A small masked image model, trained from scratch: norm layernorm_no_bias, trained on made-up ball-and-stick molecule models.
Rows from block 2 of a small masked image model, named by matrix and row number. Rows with one number belong to one neuron. Each number is 500 + 25 x the weight over its row's rms, rounded and kept within 0 to 999. All counts start at 0. Numbers have three digits each. After the name is the row's rms in percent of the matrix's.
After each neuron's rows are labels from the 100 images, of 14976, where the neuron reaches its highest value: "responds to" is what is common among them. Only what is clearly more common there than usual is listed. The data: made-up ball-and-stick molecule models.
# fc1: MLP up (model.blocks.2.mlp.fc1.weight, 768x192), inputs 96-191
# fc2: MLP down (model.blocks.2.mlp.fc2.weight, 192x768, transposed), outputs 96-191

fc1.52 086:472535536468494550522492567518525490483498492500498487527514493547439513482501480488494538471502488510501494530527517477479469507486547492490525542512503498510516497508541509518477508509514510474527535528518500511474473483471488542483486478537481479411497464529465443515543535498506519480
fc2.52 082:490477488503491448480528468519485516529499518490515492484511471479565499529470527542507465471493492492555495480481493551497498499477466534473489499496482526500507523504449514517549483471469501545494480485504523512528492520535512499521517499479516515556493489482523513472500462534523479491
responds to: space-filling

fc1.497 083:492425506475534496490493531466521491464464510498525522507556470473546540506503514502519523533501517529473498504513526484532522486522535524539505481552500509550488472516524495498488508511464534500507473494482516496486515493492509489511475450484518492524518491498494500538479469497498450490
fc2.497 083:514523518527467495488499464518478491448503523503472499511508555506471498540488465456503489483505516438533517493527481503467501487508481519494464501494512480485488472480509511517526482504520498507497521478525479534481496509487479474520491531534444506514496435506525502456530563461497512557
responds to: space-filling

fc1.604 109:496492524470483510489508484495486479524521509537528498535484512502476487481563536515488453477470524455480513493426522489497542494558543481510459496493522519501495521544497520485513508455547491499492469524506528524494489447523517484484496472516513529454474544518471432474513497509508496466
fc2.604 106:497489533505464505491548504461478515513501506512471481493508477471516481499555493481483517479478490424512472497512480509505517506445495530509474506528523534478469534468519484528514479553436502485522442504507523507479474468502518460507539447478519498539506519508479511493512482504521518497
responds to: space-filling

fc1.232 089:525482463490514520550508502493483507552514472528511523453497503529477514492494448510528528516492526480453483477469477498516455437491483543496464502522509484527506491497497479518520459524496516500499555525503498504544506528491477526488545466507481505508534488512521513486512499485525534488
fc2.232 097:523503517508472516485478533500550462518531494435482483511499528456481466565510562492484509473515483509531479539511537508502502552505505520509545492458530494479511515550457527472500515472502467494481480495500441521453521479454498498491492509481507484488509518497468508486479506500500514504
responds to: space-filling

fc1.40 089:506501480505521527524495458498471463482533449445505499502487548491517472510497497508519479507537542468510421485503496514512499543490521533490481495479504484475519466509537499518504541515477468443479470512485516529483517517497483468526479504477549519521504495524477527538575493492500476526
fc2.40 076:516503555494453431453533533510514530534469508501509503478506465474493522495496538485474515498495446522522491523486501490493490456516478473488485450499493543506492529472490489498484496495525513541517502481510457474474483496523478523472498508479466504480492508466536468474454551481516511481
responds to: dark backdrop

fc1.756 095:499488497532553481483532501497488516525513468469539517498490503495500503469525501524451472501503468490464479439521532532493517463502529505521503501468515477472526512480507487524482509457473478507484496472517468492538512473507501526512559481494460503488488524544491508498493510502521510499
fc2.756 093:490503489507465514497482523478501532395491496516475515501534497472512522550493521509489485480509506479529493519478474523579520482468474503486460493493494477511533519542501477486536514478479500504493519508478487482479511520497507491517482481519492480489511480480521540469476494512483527493
responds to: space-filling

fc1.298 081:525466504454528497477509525492454520475451499561540472493475505513522481500528482534496524517497463528524471510520451510501462494504499471521478509499511507505484497537506525512499481504486471479476510501533492491501492506490499486487513482505513485525512488494509474501492531490509464513
fc2.298 080:496510546520484492498478476514535522476526532451466526494509506457491504465500502489499475510476490460463520498538469478520519506501512554502515515515497485496513515491488520500516552539511524527527484501477490506510531457511524494520529514511490556518489528469504554482503517519497467465
responds to: space-filling; dark backdrop; purple ball

fc1.618 102:533507490506466469498502508499506462560499508513519486479495481454507482488502506519488503485488449484463501503460473517492531479493525526484442475499516485510519511471523515487557506491449476474499461497502551509540473455518501528450486487523538480526489533495513500441493520488489480492
fc2.618 094:527497468498480495564474515499522449543511514506532495499486567538500524509502487498516468506497512496493474512522483473480517512587494508490481570489502536497472526516461509466459514487546519496485494527491499466503486480512529535491479497464538533522500554481457496458497505455514506522
responds to: dark backdrop

fc1.219 105:508504487543449517530492523441503471491448519498495484536521503524545521513493480539481502488454505476513515542484485509526515507443543479509522488498531477489479490516538496491500465433484510530487520500529509501483493471488514504486484505545502450515496517526488504552515500510489510495
fc2.219 111:542532455504502471504493482439504519536508474528577513524508489541545475492492525512482506538501516500535467472562488526485488520499503510512508514494466462506479504465428539486505502491477498510483486492495533529518461553514481511494531474478495526446436478498520532506499525501532517511
responds to: small balls on sticks

fc1.319 126:538499510510446502515497453479543520506523490472530491520486525511504482516457485506500450510470487446546506512505508512470518491510534537516554475514504500487523566493447522483498481448526503489528522506513497486510518499562493474502507505511516472473527500519504467524505472520470516517
fc2.319 107:535537452475546528516508525480496444514519490486557481525510518510526496518488513462493484551456499508486472478476484483485431502539492512526549506487521495509453468519500479493498509515488507513531485443481519512458504502474508556487443484505511464492513526472498477484511506577489500549
responds to: space-filling

fc1.492 113:518504527481479461492495520518496504515429486499526536485527577511492474492514524496533511549521499487547462500527479505497526490538528514496508501460496489476518546510519490511547529559489498495485481508525487480487518539531512525498473504494467507458523463486460569526562501468510478531
fc2.492 097:458488488518460513544498481506466422521489517490472510509498455461506511446516493467543470534501549490498558525457483491523483507476496495503501503477514518512478492512526526465476510504525511495526514500474469504452439441518487504502497495540525513517508511514546506512513498458475512514
responds to: dark backdrop

fc1.109 085:523476436520468447486510467499495500519481461451491527478489491483534475494514522500532515500481480519427487466465496502529549497458495474481456502485517488476515482532530463489507486533523518519550485477503559484512455451499472481522493483519531519513463470496490502518526497500491483506
fc2.109 089:487493564473537523513433522517449511496518519539537499489515515490452516463503512516498496521506474492523485522534504487485523463515507484513527488511521540508470486483481527501488491446482493455467512487481412460453539511510569542503479502507498515495561543496474472471496512488504502476
responds to: dark backdrop